A small image autoencoder, trained from scratch: encoder norm batchnorm.
Rows from block 10 of the encoder, named by matrix and row number. Each number is 128 + 32 x the weight over its row's rms, rounded and kept within 0 to 255. All counts start at 0. Numbers have three digits each. After the name is the row's rms in percent of the matrix's.
# convs0: expand pointwise conv (encoder.blocks.10.convs.0.weight, 960x160x1x1), inputs 0-159
convs0.262 090:144156131133159149178114110161106172165129113125167150110068135144136123093194134144121127138130094051122115096116117106136119136153175130147152160129097116134177087087110118105124103183095129125140160093120185130135126132128156103061105071084067095166167153138082159120149120142128166213155055069110124153118126064117061162096120127095070158150120104107189146166146120134090123129087139084171102147138102210181201104142181146094181143102116123119082105111100083111097128107102158
convs0.263 102:095109103129124110138157159167159115108132176147129142156162090133068146164112092131142139157073121198154177200215153122122129153125144099107109117150090159129136130103092160155100101132116142091160093084142117101199173138193122112131150105057144150132119062120086164103170189158108154180159149156151093132160133121066171139095068144118137176062113105119108119159163130146148196155131156141122115117121117141120153137170094126097200109161171083115146067122157162063090104123163113
convs0.264 096:164091162124088154096080151077103189121101110147122172152198127109114129161095109120150091184122108035081095116144104140102173115175142140094118112097152144095169156084110143049098196102124117151144141115148064133132145158126186138160095146137122128121131152134149163161050118122136099202144126149122147132202131187127142131102083137160124122145126109127102148076125158116150114130132195112115090120129143056080123113137191195143122103136135112123133215128164082091174099134141112
convs0.265 106:135116088073171108107127124213058096127147173092130108151126110099188089148124144082215118130122151156206111128150080138083131180129118070131175190149106108156149116130144126107120100107131119133120170121179180110111108106166127163121187179167165171128118071150143130153175112088093113127104124112118118117113139102189138115157090064150081107155045118099117126090172104167124101148121084144196140114155129137092144123081118131156107160082134137105063153131114174124165185127139127
convs0.266 107:126130121160152093123161147106147216174130117115116150119078177109055120139138114138139166151124121080189162122112081168185134097110142080196091190126120148138118165134094080126136100105141151177178034099159102113159152021143090131085130111167184104121179105158140108140149128122104105108128118096139122191126117134118134035144110151166124128113137133087114144102072102161130134154159121132101162098184153147151141178104076120120107177122068126146144155132122094137086099105156146
convs0.267 107:124116155138102111086125135185103096109092146096118145140081144121125146172120171173076078130180150107128112150146088063103136167124115143130088073116120172143146142141117140090133148119081123127126125140107085137082084099051095092131147205129097172141142097119169102143152144094070154108124195057123069086099161126144139100190181139153097141158080135162144101128129152118177159092165101111128182092168121105155069117041083152140167142166147086141113112146069148134182105167107157
convs0.268 092:152151126115101099146127135117134165120112133135091091110085182152143159130149199163107126142098153140039090103161171147082155088168123112117135147090129092092071148181120154079109108149118112195144127161099123186055112118094150124149085087077080189090148123173145133150110130082103145090095175112143152139132151110175151147136134116117120129122157218117155140154111138071125118138130117104145143122129125183165160112084146143199124097110190179088178090163093123144064155139143052
convs0.269 098:102131100110145134165108129143155126118204128109124111101096220125149139081117122075121111156197052084103138117143112117137156132094135155184167069173086143090167108121155146160098110152103051125108182116139162074157142116119150136150097141083151138098125176102137167158122121120151143123173136172112181194148099191129056214151162167098089070111174130139135109123143166097150119096110123167102121137130103169165144129169180151077137104121124084140129154156122145151109090069167133
convs0.270 102:192095136157118160052172112127188159120174133173116120149127167143174121180100095130080192139094135101173123091098112189122165136184166069104123088134108074129169120097067159139158081166109075101137157103102107103116078096068135152183121166127135156140140138109104119146102093084075135193128155139092086126086100076150134136144127077108152145113156138110136139160099121174070105117136144158141135188083115173155097143110057121151113130108143121174095074128129134135066128147106093
convs0.271 105:144169094144123085132122085154111124149071132069102132099072165116075065069075116131158089088126169110173107158114090101235175108126117082102151138104162113149149097081150118133182102179149117117098116112179175114148139173137095127150104186165120108134147157117201131120127184176190128129156115185077161126155155137180139146136149115162137151160155082126111185105127128149150129076121062095088145093091092158147143099146111123081118164131141142067110159113109167132117163130127159
convs0.272 110:044077104115108152141109110104099132142135132122165195176160165172104181132152173156135107147144203076175077112141150095129096130096126153062189085093122224138105150141125163098133075129177140109170116075159122165159162110161151094152101106123119091124105072165127098107068128133142103150122174102067113149136129145150176141136104159145142098144101101114135111096106149151106174063127117161117152161130130070122118068160154140183121145095113062122130136070124152143193119123160117
convs0.273 087:140179132182134126119144072100087109164139147113109127085128105133076136089143146139096141131083136172127070100105142154158112096157143127136134123135153164126124127104143093207121142098115076146082115103145137165130118087164136121126134126113144159088122144121146236090143135098060115148053076112135100118109144133059091175111149127140151130114182119110139114173076135095154139058160084098080096186106073123097202114113081140109161219123159092153111120138101133161184136164191119
convs0.274 084:091170069105086143164126095115140186099157139170115125141136109119077092090160123201173113103120114101149094127135119128127166116039117133167152133165139110025131150066111116124147089127101133090127079084118144181187172097141116094130111099188151100157122127136141124093107125085150072073129152107094100153133117081126210165120146115124104116165118050100080138121147140106132072175090113149124123155103174126127087167158089177101114110133083136201106132083130110126105113171111152
convs0.275 113:125165170159154101114169114126087149067117106093170144142108116115164079133207094131100140106132117152157107179151129132100112139113108086155088109133134160108161154127190115109151136130165126067124122085180095152183120133138152141154114026133141063146154162131103185111110121114141121122201131091091137136115117113111077118170124067087120154150110115142203162222142158120104138135163187114111101162108149178093159133107122117119186113113152111089114158131096144115090060179191081
convs0.276 112:143094136160063091096165156156097075131117087113148143074072133166136161154140109101120097159159145138125123147178168117152152123096156151121117104097128077075127105188087126063148137134126135078124177074129136143164062161085085126131121141149160141073119082148077118119135054127137120111109130190099106159132107153124105151142128155192132100124091164068111152079136145092191082103155154067120092129082099111094096184132149124123198081172188120084100106111158116128083174108118102
convs0.277 086:098118118131072163167114079152099124109133120146154120108145097074138120112112162083083098127145093107100140127152099142151193105205151160143126165154118128123096133111098069150170155081136165148084129129156148145148128161124121200135097105074135116109160092143093217132109087113089145133125120091084153114158196160116063143074108159082116073128086132087160166127194187189100105094113125117132113091141038122111117090172114109196180120071170143134095126168108152149120148145136126
convs0.278 088:110085161076187157143095136118147148083167096118122150133132158148160176159185147115156111107140094107122222122096171160137141137097125187104128134054148149173110162072123167116155128092141184085170138095113119126181076163098083145104120161078128086092141086124088148117141141152130068156128123138098147138108072127127151152139175139134116110133120123154121126092157195091132166171098139103094102193065132118120155148112145096033128080106094142075164111186094100104129159159160164
convs0.279 107:150172134128099098130180125144141162148115062118158135118111092142152110114137118127131104087091111112113133121170177070101076140197177104100098127145143068103086177098121117116143144194101150110155089098124131165157093118111109075102096099120173093094093110088162090130096103116117181169062171106127140120147155081175092113178116141157148123088152175108152141166127119060123163113174181174079087194152131089111172106106159176172161092091115089111132123058149167081136173133091125
convs0.280 103:169126142124105169108092162149118121123105062092125153085155149149114098179121074173119139156147112072076179147097133165128117081110082108121115185145154121105122134099133125173126065154130153066122138120179167113117150142120110104141143144094130124178172109103136082138115134155097106184203170129066093126134123108134086172138076124117122122111158087128157088168150118144090157107203104206119128170131175140112079092156114111114073117158107177163087120046175066128171138081095095
convs0.281 096:062150166104107140110149157109092139132126112128071106104075197138136086124096118194115115087106138165179151087061140119160162159138078150125157163108164136110155140077058088083113180191176057159153133039116113129133127100100111156121104095191123116126163112165081183136150110100197112132155088110083126069075116149079130124154168117137133121136120086162150127136105095088123141172053142112118128137183155097123115126110117147110129099112134114178137081170133106097096096109110152
convs0.282 098:136181095132132145139112158126168134071178081173103188168152138137128096110127096107103178155136096100146118099102144080130166103088113126139136147102102103072152115140098099096065138155065158173073150128130172081140078078124151170110198085077124063064115156136108189140117077110117143108133151151162149115148125129128158128078115140079128082122110115105075160126097178141168154150158155207115071143156176176128078121153191119187089128114136108071102119125120155140138091143107113
convs0.283 099:108134141103104140185239115087109125145119128055131177096208150110096136063041144120108083184126135129145103076140128129113099121142159104098131112116157137140149116089124127133098153114112086169133173078116174132112127160163084136183158126088128104120138089109181081143087151136160138154098138146181164116117154125080125137081129147202138072108126138172156165125111164155128118097165097107135119109147108137109055150106173108164176156116110172130086167158116145141162103036120146
convs0.284 128:139076176141150067107096116165140206069199093197101132093102159143127127110117170163136166121111137161138092154098124138042129090192151157108121127108133158152106112113111111133152079091138095071127123110091130126092175092134147141119105136108143180139088188110171128149111120107132094097139129126101126173118088142142082089074109167089178124132167124127118089104079092088125090138144140105175103159181091111146126119187142106120173117101100108111091150136139092185144249138143117
convs0.285 107:122122074158118127117132155114120081081120135129159133210125156112138091171157130105120140087078152159162080107114182127152193150171147127129148097145147140133109112170140069117095137149132126151106130085079143127134149128174168177131087118096095120119096147107111125092152157170110154112137077136135129098189093176138143209131168066101130154135141099181126062172123130147103104094132145046131112073156070160125093158107129118189093081082076110078127113122062115122207151140102071
convs0.286 099:189180134207081154171101115077183096151111143128092117157128150169131084100123091118157125164135047096132137159064164152086200136171174164120130100126169118138135153130156088163107140128118093176093081130091140152112042161127130124132160100187102119131120166134125130118145144106202150099148151149104107103105123062061127104063201149103117159127146081131125166171103063134110112128065115096104089164099128131088147153132107153137150179120111123117134148116120134114126119116063102
convs0.287 101:079135071190131088082119115094140111141107148138140070099099104165147108125159158146153175107107193081094166140201161104149103117169076103095109095136152124143125120068154159084097133160124125100101097157149170160164123137122191139149164150138146189167141156154110130039147093174153180125061129124073066154182150119170115090132124127138133153112137102116086145085133087149116090128109141068124122155100123145165083097132161102165104119193151122126115142178100136067129128149194085
convs0.288 099:114161164133112087143091084145147124085127086101166099198153082073137111157117104115122108174112192109101101111115136081177133141171150123161116130171114108114103122149118108133104165158104143070127133157107119117078095096076107159114198119187129157098088149182140050096080147100107128036159131113138140155138137156101118087136208107135112132162141124071159122190122129081118154164126145197122068092134118042107178175181148095101110132134123111142138134164123155084123146122128179
convs0.289 094:093142158158138115195150117111105122086062169146154115136092134161115137171126087171113122107166154097103106123107107125106119108122162155153113120056219152080158186179070088140188109173168142111173170105137159133125156164165116156154151114153099181135035142144116145062106141156145153132131113109141161187117115142141114135099133177174147051129118094133173095094126159129164069092186108113104095145105080120167127104102121172124136127067119132126124154119113136108108189164070164
convs0.290 099:112099104149137169170138154072173145128102083110106191111120159087148122195108102148093121059107164078099137105145081131145142144121123056176108144104130142111146089102146151133103127108106120142066096173172153171161086159085143135147151147185131082167107125104110100128094171135144164136153133156126132091101105114160099088101115125134130119144152080141090189108131097028187138087160095137103094155076121160081182129130213183117141107159128113164083154154151146166114205105137121
convs0.291 098:094182151086164180118175095111170129045177090080131144120076123127163107116119121095088115146102189151132135122173136144125127178106147149075144110137137182103082090090142137128110128099135153173096128123138146148058169095083137134147112105164116172135119082149161110133130133138064108126122075138118107122110125158112137109125166124170143091195079114164143090098125141159142108062161102107065143168115141036189063144157169193138172119146130130123144060182124132133145125087178143
convs0.292 095:098148121108142178136109122164078133191118126126102128142117101148143222186123114062174126133167120092119088102136152116096101168113135144136125102062187139173159127130120084106180120182153131130101133150097100096096086128081126117160160138147131160129095135121115115093085151124093103033172151099161101154176129115163073095147141125114131124082170089145221154128117168146159134122144159125135179133181152085135077168163127145062101074114129089109160167137175168189139164090129112
convs0.293 097:149124129145134126069112168164106188119090110127097122120134090146130017146140157133149107099109126140175131138155096106135090122118076099098124162131158085161114168134143138122080129116141130086180122134117160149090119124151101057160154187072181070121130151110107110095121125100093158114159177083085050142139096087112147142118113139109108121192128135077145146181078068178126127134138194116195124143098167165167164172122103096119135112121081150168147042114138114076102133079121158
convs0.294 104:159147108101088069141110160149071136079099129100162148118139101172104123132124110119163097119135135134071097161153155169112119114116134123118105096066126145118144122135170156166150161133071171167220119103126100171142179158129110095134075144142213138118124140091054150117113136168142079128121107117134070116111208164144175064119169116114080075132137150063139139071170131090139166152182136109112160175130178174114174080122188103106136163114138096124136143104150094091167101142174147
convs0.295 099:090089084140129127051151169087129128096153208104141126119164109137142079119144108111139196108103124103152084077136071134112168138185121109082088147152143063136090156151160160101109175119122114105131146179040109096193096109146154154092101150154131130159092155118136189089159188149100152145118141181149130157115175109167146171149105123112104125124136137106099098165099153127129144102133108183083145084128161114162136165051115139130164142117163142134091052103176154088178126162120077
convs0.296 089:121116118099147102147118098173105147101130138135129099148115176120082151118147169128121134068158109081129200117112097151053107162087103121148096185114184091199187129146128109137152178097156134117138064103161151176122170135130085130180179110064151090084087101109128149075183151140142093126052083164122141125120166125108110118147065112146120096117143114131169125110038104112177153168144166115109126122121120107129137121185190114140094101181190062142116152154108139140138144184153127
convs0.297 087:178114081164109135101143131108188162141142155210134118102130171100096090167140104189120101094151096168129085138117118152124098145088131085124135163133138207140172167087141073100075129146119138152169153181181134145169114089117142162144090177144203122113117128089093122187117047109100115143075114095129127119123062146090119128169098121101166133130111116085130167081138138081137157151113099129123136088085176129116085173150132141076132149089096099128166123129182083112112148146048077
convs0.298 097:129146177140098174114140101082131149133114140105089188173107080103145096112146142124119095131153036172095147124076082169138181107100135112126117107120120157087130106141119122100163135143101184149144064106083125119103152112090162129077104092085096123166196141105138093153158154086082117183089103099159094191107169135176070097148146139156126142101187179123141150174132093143138142121147147139152103174067131113176167126217166120172102123123128159115116102100168197087138097163111171
convs0.299 099:094140069050162125134125149089139133123096111133142096182075145110186130084134152135083177147091094108143195131088112116122071129120150153154088162101156110155137126153136081121086133204136090177158123103144129133119143047125164168128101136113116175154105183136154211130163118151132111087116185132092109147145062106081148096121110095104145167120106146167116136181130127094183134138139136150155205079123101119137109119079142109158090165105120057096192165092152133127115109156184155
convs0.300 087:133128108112152208150081138111105127151134174143062137160114137095123121102106132108108108088043126106086152157099141099134120133149081076119144144131117103064109126087153104089136139104159049133143131130115119125123144161083086186121100214154177066062107131164085138125103147084112099112122212113142103181184132123095117162154130099181092106097134148077140096153195133151159168121139102082143123101130176150114141107163112090117142189117079188087097093156136143122072122142160131
convs0.301 101:111084153124124136113108108120161173120154171110062134159168113120139134128150136113139107138039163145159166110095100161138111111126113092139194125185152071118082134082144121145141057147136158126142151105192165108133203145141132187070179132161150064121122139141143125140085113118158146061129122050103134136148081158091168132118082149175158138115155118117072106155152131137150117091155111133112206138095099140065159146080169105135095116080093098126121165106114109138122199119148045
convs0.302 109:119191112094188159083099135116082162144163158119177168171144166142112092122110147088134065138113125108063140059226097121092126120108051104115158092132114131087113105147128174136144101095134121164101085145167089077134201105114135111164139162160088114186189138117149106154114098090161119159143085087140109108145168084124112165098151141163139184123130167141157216130088103172166099161096147128136122142086087096122132101137142145113167153117132124125097179142136094134186154102162098
convs0.303 105:128103160128131151086085117166188120157139119117116117189113104138108173151091111114156165104109146153107118093108103099119181120155104083114093142115095168084133128159097114155132161135129131131119130058110173070177089160188140166094089139134155128171139098078050178170146143142121127107087117167097175093168166136182112141154142136141037123139103062116144145098119113144156091135166144140106107105168098109159094086122132233047127135145152125147103092157127114206139124194146154
convs0.304 098:087170144095138121090161149188082124167147144089144120151195043143151135117191158206125223127135054084137112076108115106156133121157158136195111134113181158121070144154172132101149178138140111092130085150096138151165119126135153132128106215174145126127130134138073117137132110149143114131144113116095174140128156110124116134117099135104123113142122110201099144062123149179164169069150146159095093124166130105146131151131097081110188186165164086121137097149165119147158104148104164
convs0.305 099:056133146194187125109139141167196127141119096094150139129138167136163110110117104112070145141133157146139103037067122180118158134161171159122124171125103102124100043153156124135106070135151192183129135116098140117164126107179181173109098120169123141116098125107113214071098160152099140156143121114150099074142095148133133088175118187084142177102144143100126156132137145170110172138132112115126143144151142164156195119195107080148142109118115135084145086154083090093109099101128173
convs0.306 101:114168105149118088130143147137143142083054118092140190167110094160159097134115161176141087156133089173118137061146181150144109128115124199111067091128163143156155116151099091158126137124133128146177083086092153117122104158075109133148167149118114078154095152084144127179091145109069199109119103055156131177078131168183126133153132186090171099176141075107147150133122166159129110149143093095106198149131113116157135066144122164154150154120176120137112083173105114104152138184180102
convs0.307 106:176120154170137141122129175173188168131093070075150135098146084168106064117148120120091132110160095181168111146092148103177077124077169169152111113112132140150168133118069113144143127173113133073183135144144158094100125153155159122139108181150152113125106132137170149142105098117103099070113136151152138120158039128155120139222073071193131094119173119172124108150169119156084119150097136135177110157097072104143154127118177067135179081099128136103119101178149135114135162179120107
convs0.308 099:130210139070115078113146063069132103160148166129139116158114115102129146118094166137078117120073080125135108106112156145122167121152152104074098103056185157081114165145139172144075109129140131162144132139089078076128174064200103133085102090155085119107109165078112119133113141131125110111186123085173096124127145104149106161149135139116108102081169162132144133069107142133146165064156124139086118146153164172123156121146123135158166149113133029077127134081148118159069107101091175
convs0.309 100:216127133153110151179111106150170137099157147121078095133125193093129111105114112168098082161092152116094160148124100123107147167135113119143129190179111146119123124137100123085112082169106186090115084090166141106110093158128173157122127091099197119136117127122121082118085190120186128133128081104153110159144110128162144046151127167109178139113137183112126156102127158082096116070117160071153123142129095199151132139141149178149129050103166065157100115101130155189130119088191083
convs0.310 117:142139121126103155092090105151092085130070108122099131087139111143106133154174162153105129134157134142247139186149100141161100109100076125112076097149041127155116086133109095084111126151113153098104110184095163129130167137079128117146118126067129124208134100163089125161082124143115129146122125097114137119114135168156118134090182172162111142141185097104098112105189072171097154232110136135187102099186071098112122143195117071106137109140119132115118129141150117093116090113138158
convs0.311 103:077057077148102151128168114134091095117084167098113124124065105142137144099086129145081121126145132114124105176129096069160160147150135182125136188121171084107162136147072075120161139027106194049124103116132136153172134127123128137127149120191148138187139102137072107133136163109091160155144160099078093110135151143108128124185137091113154180108122142116107157136154143160116121191181121142094118095091098142086121143114174089132133125187111127034140093116112123110183118188157140
convs0.312 083:096106066168107156130163097114120167132086157105139160104118131173165156137127154147062163167178163134071096112119079120121102157134172153173144143135150134148133147124120156110126095104162127121154159105078129141156131151147104100159160125129089161135134150175102169126118136164146084103118119077119161131114067143094076168125110079193117109145119111169052156147175091088088105110139165154078167107166124176185154125088196139181176135107105052181094160140207118168122182082155120
convs0.313 109:159155156117093131123132163149130122155114122152169109153103152131163126122162141151130155125210102147156061106067129084101160125112118143120035131093115095113135132131144160170186126104146131105140153104086164143129152101080111113110136153096088128185076133102143123086097122144135116064158086148109149071115046122120080107107136178106093141179191155139161144093208153194137166135077113150170115130089054125107124144119098141111172122118138193126145124123140031076138113150162087
convs0.314 105:171122140129100121143159082099124079118060162133130106141124121156153100112091112102077115122105134151142130188146099079190142140187068083118096134116168136137139150120145128125133076156123132176077142143148171101154153231155124104168130053157177132158184096109160169114138155109121112142116034117110088053095108101138065088162104184138158117083169113150118157103122145117160158112106133117104098096139131112106070088139097152135086132147163146173168126150130171115185111067104162
convs0.315 096:107152083114127103123133097129146081087196149135149113063075115147141144113100085103103111109155127134079041118147139165132167099128090138145149105121130143112181072057165118130129121081086139157129081073158124171121114100099133119085189098119140120106147167116131095166137107190072154180160103100109100139157198173158126083085158163126101124186162129126145147158122151122141149078137148156143078134114119096090133060170168147067126130077114113119147183140156061133130057128142076
convs0.316 100:176175145117162187209106138114090222114105158171085140089153111094170094149143172163209184081185146130121136120128148136151167143137103164143122147128093138157128118143075139110124101123119101095114131062129131143110192122159115103112156186112160067180101164138139099117128124104102107156188129139138102117164096170137148067120104159122180048138078107074134106182092130079079150133096104136163154108149078153119130122146129117139128153114110046105091140151140119140133143072106112
convs0.317 092:151143159181212138160092129153104051105119142141127128170156163120098138139168112094146158081112087048138140109142106052070139102153127140114178146133083132093055112080117163087116134128161133176137093170112152150115155139105182065160174126137074152105157189112098171153109110154081108125135082155177132112145077104106075107077161136152170103083136103146125118128113133137126114144102195163169103147122115146079089185192130137106064135133117131131160171117113137087147106088140136
convs0.318 113:102103107098138144065116162168115128093129125071147160112109144128075079165176122015095115147083119138146121156158094144124082147145118084156132152143139067148102135154146132096132146130122147097183112164051111156123153083155105138194061090128129077097142134132131148121109133094152158185129148102102139113126110157133076137116053105127144111153139109108068166165123032091109125117131078083164108113126131094103071180165164139094151041144162091100103133114140151118149134129185122
convs0.319 122:164136095202147152176110153140193093091176138108134126113109126117112170113119119142089165065141138066153135186137129166132183196169138133137097154115114184145102112090137124147119096112134121132133132112134133137067085145141169090133180106181124127111166091131101106183123135197080216118096155128137146150081164088132118089158152134163208187136182083132086151143117111116178097128100165119157067102169128165133176066142091091149125119133069122127125123158115109143112161092181101
convs0.320 088:133146083156075140132117151161101143095112128113074179171138165100143147140162123096135167144143141117133159119163100091094081157151171141084098068072096110105139166156080110165138151171084181097144121111164105186171129106088203060125147112139163162133079112157107079114146129118138077082078120119133132076158133135217128180086108143067133123063071121183179176139095150146131131156096136106108148155104130149081126144162097125150135119092135150087042128120118143082144101113127156
convs0.321 104:119097143086107143148097148188143120199170141163119166118116147105130130101150134129099163173138134130184096122121107127081142171145137149122151096092112171182166087123141116094152103179113143151110133120116150063137120093144171138135128208195135161097138161107090169086123145180075096128128115142169142141119085139175088099136119087083151095155042180081170068128061165162146148143106075138087134116119160172168195157110100206150145185119192145154095115116118137132128138121162148
convs0.322 102:064101119172127114136112118136099142062175144104119125088047171187110133124119110146080197152140173134106135086100135161098095144137075144149187114099112162072101072097168146086167158159085121107122119134167142150121129118144103115156087134136137184164185090167189120103173090129146163146075101152089062166167100117136145076137136129130159109122157138166121120106168083060091129101148140128120190087082098150047096171136120177100095143103144155133076122142147154106121096146109122
convs0.323 118:077111138097144119154153113174154157125104076115122180095141089124157084105177150175128110132115110108094120070132142112105131140138164091074106126075192161084141146085096149167061117110134059074132104118111140124148094152137133134093164094104188088124103105140161153114104178162122119157109091195152191119107136154085148144139083140102107098116155126126095144178074143144109160108180191135158048181091124177124108159115125145164098078073111180181154118112106081089108110181121168
convs0.324 080:163138122110114150133095085151149156146110083072151109124094170130118096142143144130112116134154131122065169083143075134107147151102132070158102091133142149163139052139087132065081129078215122107147140157108181135144103170143134122138089143150111141083069113119070101162160121128151130160111146105160088162184170130174069166110141140168164141092137112193190135103137137079134139102126108140109221125159161182092131087116092126111133086104113095092104156100128102142202151161186073
convs0.325 083:107123106127067156086099168098103131145090113165184085098129136150111169130107139052157135140138158164167167128101118176149132098128081118153184147143100180158122105134135133068102079120141116157160112145125150149133165131123121146176129137080113132111149114160097114190118162137136079173047194083134093151162109112093114151126142169154110119092119078171212117179089125160117134141187113150160235204127148082143121086159128156131084103121115069106143152127094136111157086099148103
convs0.326 105:160137149141074128104222129112098175104148145078129157105119159166089166133104150136091126160141156192150128110107112156148155148145139111102153151088120187107091144128172128118086149112080140061134119097118169144122096093107136123087126121135099183148128146162147114076158191119110158189128111154195139138087094131144117114111139125133124139098152146186129136168152123130151154138159117132146174140145102088179110088127162164102124176073140111187205088148113163180223061114218139
convs0.327 103:068152128113120144165150196177141114149120122081105216096188110139102070136146080172142113182158163103169124122115067103142136134157134051101081127144104141151160109149105138091087150093122130144114155095076086086153134105103125136198131178110143091128124124143039068070157142064122129138171109158148091069150102080102127094160110107099174175124169130100159163159123163115115106089135118135117117102123186172120152159120111128101142121180137183096130091148131167150159131131173092
convs0.328 084:153139162121130154127138140088115155123166158132146162129094177129148121123190104091129130148098115173153106173105151148097131132117144177128200253123110164140103178140191102102138112184111107158144112166147145166105116106134081153125171151160126151144139139118152113128133191177170162169148190152086125118115106128108115083104171091137102177133068152156192185120126179118146153181154118136146135160095091130146070087155043109160188089102164119129160182102139156101099134081109114
convs0.329 105:096137186104197109150142131097123135109099161076104154097174157143148124088153056132158101161127122134134141141065111157111177145176202121140072087150132142112138149160105086162142134105095158162122123130143109081157141111173156117091128121151127094097155188135156121151179141088115072122124133155124188124125117126150110083084069149105059125125130099131121124086166097129097156088096107138144069084127108092104236088125132143150099104139096203123144180177132166159134090089196099
convs0.330 102:104147187088122144071106149172104133142065130196126196128128107086142144092143134157108156078138057083092143135187173089106161144131103146172136123111168198113154100163106168158079139110166120097138119100046116194141162085140100139154097076124064147140100157145192114085130108124144099081129104138135102090128144155179114156093176165176153113111108129150074133166110108132138125128101164103144128177159178104144066142161088111159080126156123153090123151118119092163144105075088141
convs0.331 109:142142144175127140140129134117203142088116081142144079104108126125102164154045115151146144180133119128120148132115105125148118085113156091084135127173129124153143160132192086156041110138104151066126107125141139158163156096086113109102144161102100171171115055176078077087151122116163095132135181137128109144102088147095190149136202139051206161072126140161161083111145139122164160154108111133128103183196121128129174143176127087096153087078102138134100116173133101132095154129100129
convs0.332 091:071127131159140163077116140112191072123147167114189132100123131160162108088158147094140142118135120186118116095129080138160065161126214124143150116174099087119158105106174139146110096131195081182115133154095093111216117134104113109068169138067156156146159149149112134161149116127117153138141106149092135161117114180102046126144129120175073066126134086135129105136100123157189146096095150147117134191123134118114090147184154157135172057078067105155143115141148132096159100152130147
convs0.333 090:127126120144082141129134105108128131155167163124098192082134147111096075070136092117089073119146138109185153110107143117134136124163120171088128134118099153066170173117140155123179131146110109091125154161110049111089160136145143210211063121080086133097114112090110134103165149144146106111092151093133153116058206162126087142114129169111137132093153121165117168132142194102117129164091107113129064136143124137181087176132167141123110146110037168132126183143099133077136163128180153
convs0.334 087:118161151081126169135183134122137058183185117112126188094149136215146068118142116142078125184189106138126108103115141126140121140156113139150090102150113105151120118131129129163134093138092117105101138136102072049117106178125104125098095053078070162067149121098134175167137126130144141060094123104161079086110145127122130073140138100131168192109103112100133128121127124145107127153080213116196130102131090131164121131096105067163079143147148178147161136161120141170156130115186157
convs0.335 103:158123122094123093139190117118103172159126103162172146160074098142147161155095122129134119126089134048154178133123122141156114096102073104087135170130156165135147092142154173105102088157105079132095097168176129134170142071116133160103128083104124082124104179101106068081117149134177134124113112146135141144111100188084175136206178176125173148148067194121151104111088102125157163098154184096095131135099121084083063125167087116177149074103134115164129161117127131130116059092167158
convs0.336 091:100124182128112062103137119125156142085163067116111130059153062098133151150178155213123096124131109128135134108160113110194087074113133140138085167122115157092107171150146141124115229085130202158130107096099120128164118121124065152132129191116174142150137169120129182162163181109051131129188067147123173124092116105121121149122133172122149109189104169120107116142139090176121080136133149104142160122083158082140169140149157179099157115105168100154124152130172149158133117123116096
convs0.337 101:138162110173119144127113136143122123068167162153116126150114122109098116092147116100153108061082160156142152085152147102158183159163113124092090072137101126125125203144150075126171163142092170195128174111157194152137076162135110187082082077102130134102114114110147108106170129160119121125066137128116117127082134105102146152089138112130090160067191090074091123134161133165180133181164152174086118172159129148109207173158155135125155056168161116125109067115166103096144115106104151
convs0.338 109:173116087162111152141085121078148174066071104146070144076084097132156104170101152106087097164164136172166106145163058156118145135126119162079186177141055158132189132093151119139102093130168079146112115100128113107092084133041088153119169133140116094170090097116116186161146151101154119159124149118084121141162131080150112145107095081092114123102160099148132099083165139123121149094097086158077144077125116111157156153139125169114142099160165150067121086145145106081124089195118129
convs0.339 106:153169176191137076193150156147142162128124057092094101182165146144151137149176160119100120184119139109167126120199145140107143127126147162064129095151139162144080142076154128155085139186099133148114103149121123109153095096093115149158113137088164166161147157137129096162122158118128140194064154026141124106135142106141104098127158149163138158102177182114164150148089133159084111111171120139117101146129108209092101080110077141137095121155116088132174097111136185098139054165136148
convs0.340 109:097120145130109141077103113088142148160132173162134131235109147076074133075162139081113211122135108179140114119155141149132092178122145115152139148108139106143130112081110114102132164146107089149126086142167099150157139144076114224069169163147185138157140128113131072183124100096150097131086134138157157156103118104139101089075135128134190126206077146119153156124156078118101073143071130134106103127130166166126160097126177172122137129143127063168120047117116116120140162078133128
convs0.341 095:124086133130134108136091084145150129165114129133142153143133141109143048097125122104130108136094075146115106157176119118145070119167177123115066062171123146195104094082161123156143120118144167086108151068175107128160139131072099083150115113114077162133137106139097176089135115170120152178128142016144167163092129186133063095070069149089095122099132103114143130153146127148132097174121121125183079164151121201147165085141160172105124151161155108114186087120098112134129095128094167
convs0.342 099:129156065104137179185076111088116140024100139093135142131168132228110168137164171167150157169153150131104140118167139170134157074151188125092070185124109169141112101157132141132182125084112084089126066147158106103086072119169100101131203128108156120103115129093091150083171238155126114149164111113139098180106126126098175153116137147110125129126102097159094142142124139136133081165143146109128097128118123097101142102080121125138120098139140104084110133126095152136096122132070150
convs0.343 107:142142150149116104084041161125104139128110149102171139092109162149114083152125149214086147083158111171159147089094092119111141154102131087154162128104086115156083098067099164084133152104108136136150058137151123118121153116150191103130150115111108102102110159133174117099133152204135076119122131134095106141121123162078132111144163112098206101097222089141114088127150048126119162057135147134145160174113131156137168155176137128157142080047128159179150107132104186112104121132115147
convs0.344 089:100128153120139117109171099062140067117073085204186158114161125084118124109141123107164181125131099069144120133087129141094131159129084137138115181114078171131136107178200071114113109159107138075136072128142114126111106140127112172145115121161117147147160084176083128155093109187149126174079155082074149133129114089114158109140150100151192118147173152133164056135117120114181113120124082091129106112093112083126072126143176152098128127095150127124172082104184181133152202185124153
convs0.345 107:129213140166141155184155104116139135110147131160120096122114162130140127165154016133120156133100115143117120090150152105176116153116066086152111125085122084139140115160104113130143085122142145180170134107074131089158154165083078111160078153106067101081146066103102152100107135059107145125105167110172151116120073149120144145134114168168100193127112056122099128142175133117120177104094163050045093154151140089139161142124172101115127094142107143123172070101132103092135165126109104
convs0.346 110:185125169125178148119045146095193165133175123191095103119078093121159122202181134142069106116158145156077150114113107069125159146139160117174109150153106106097156141104133137105165111092161112111088132174118137122170133149120109124077167109175155138134140142081163150184139117064156155084143134099142094166103165170105146145144126160169081102103139147163163105091112178079124208117081091097139207082092132098151178112085140124132131109135128150150136160140103132108169142173130179
convs0.347 103:129123155182151060112097140156128162125142155152134173154147116117102210168153131142064116089102105112046078147057049129130193155140100191131125143158169134110055196169128115098058130118158143145165169143115099158139143162090107094108162093157188117113151129177056110117127142132134116135142166117168141097062153119075126122132127110135129115100132147125160089107099103157129143088056090160099107112073088117119071162129177098117149116122132100106149138097083102115142114113133144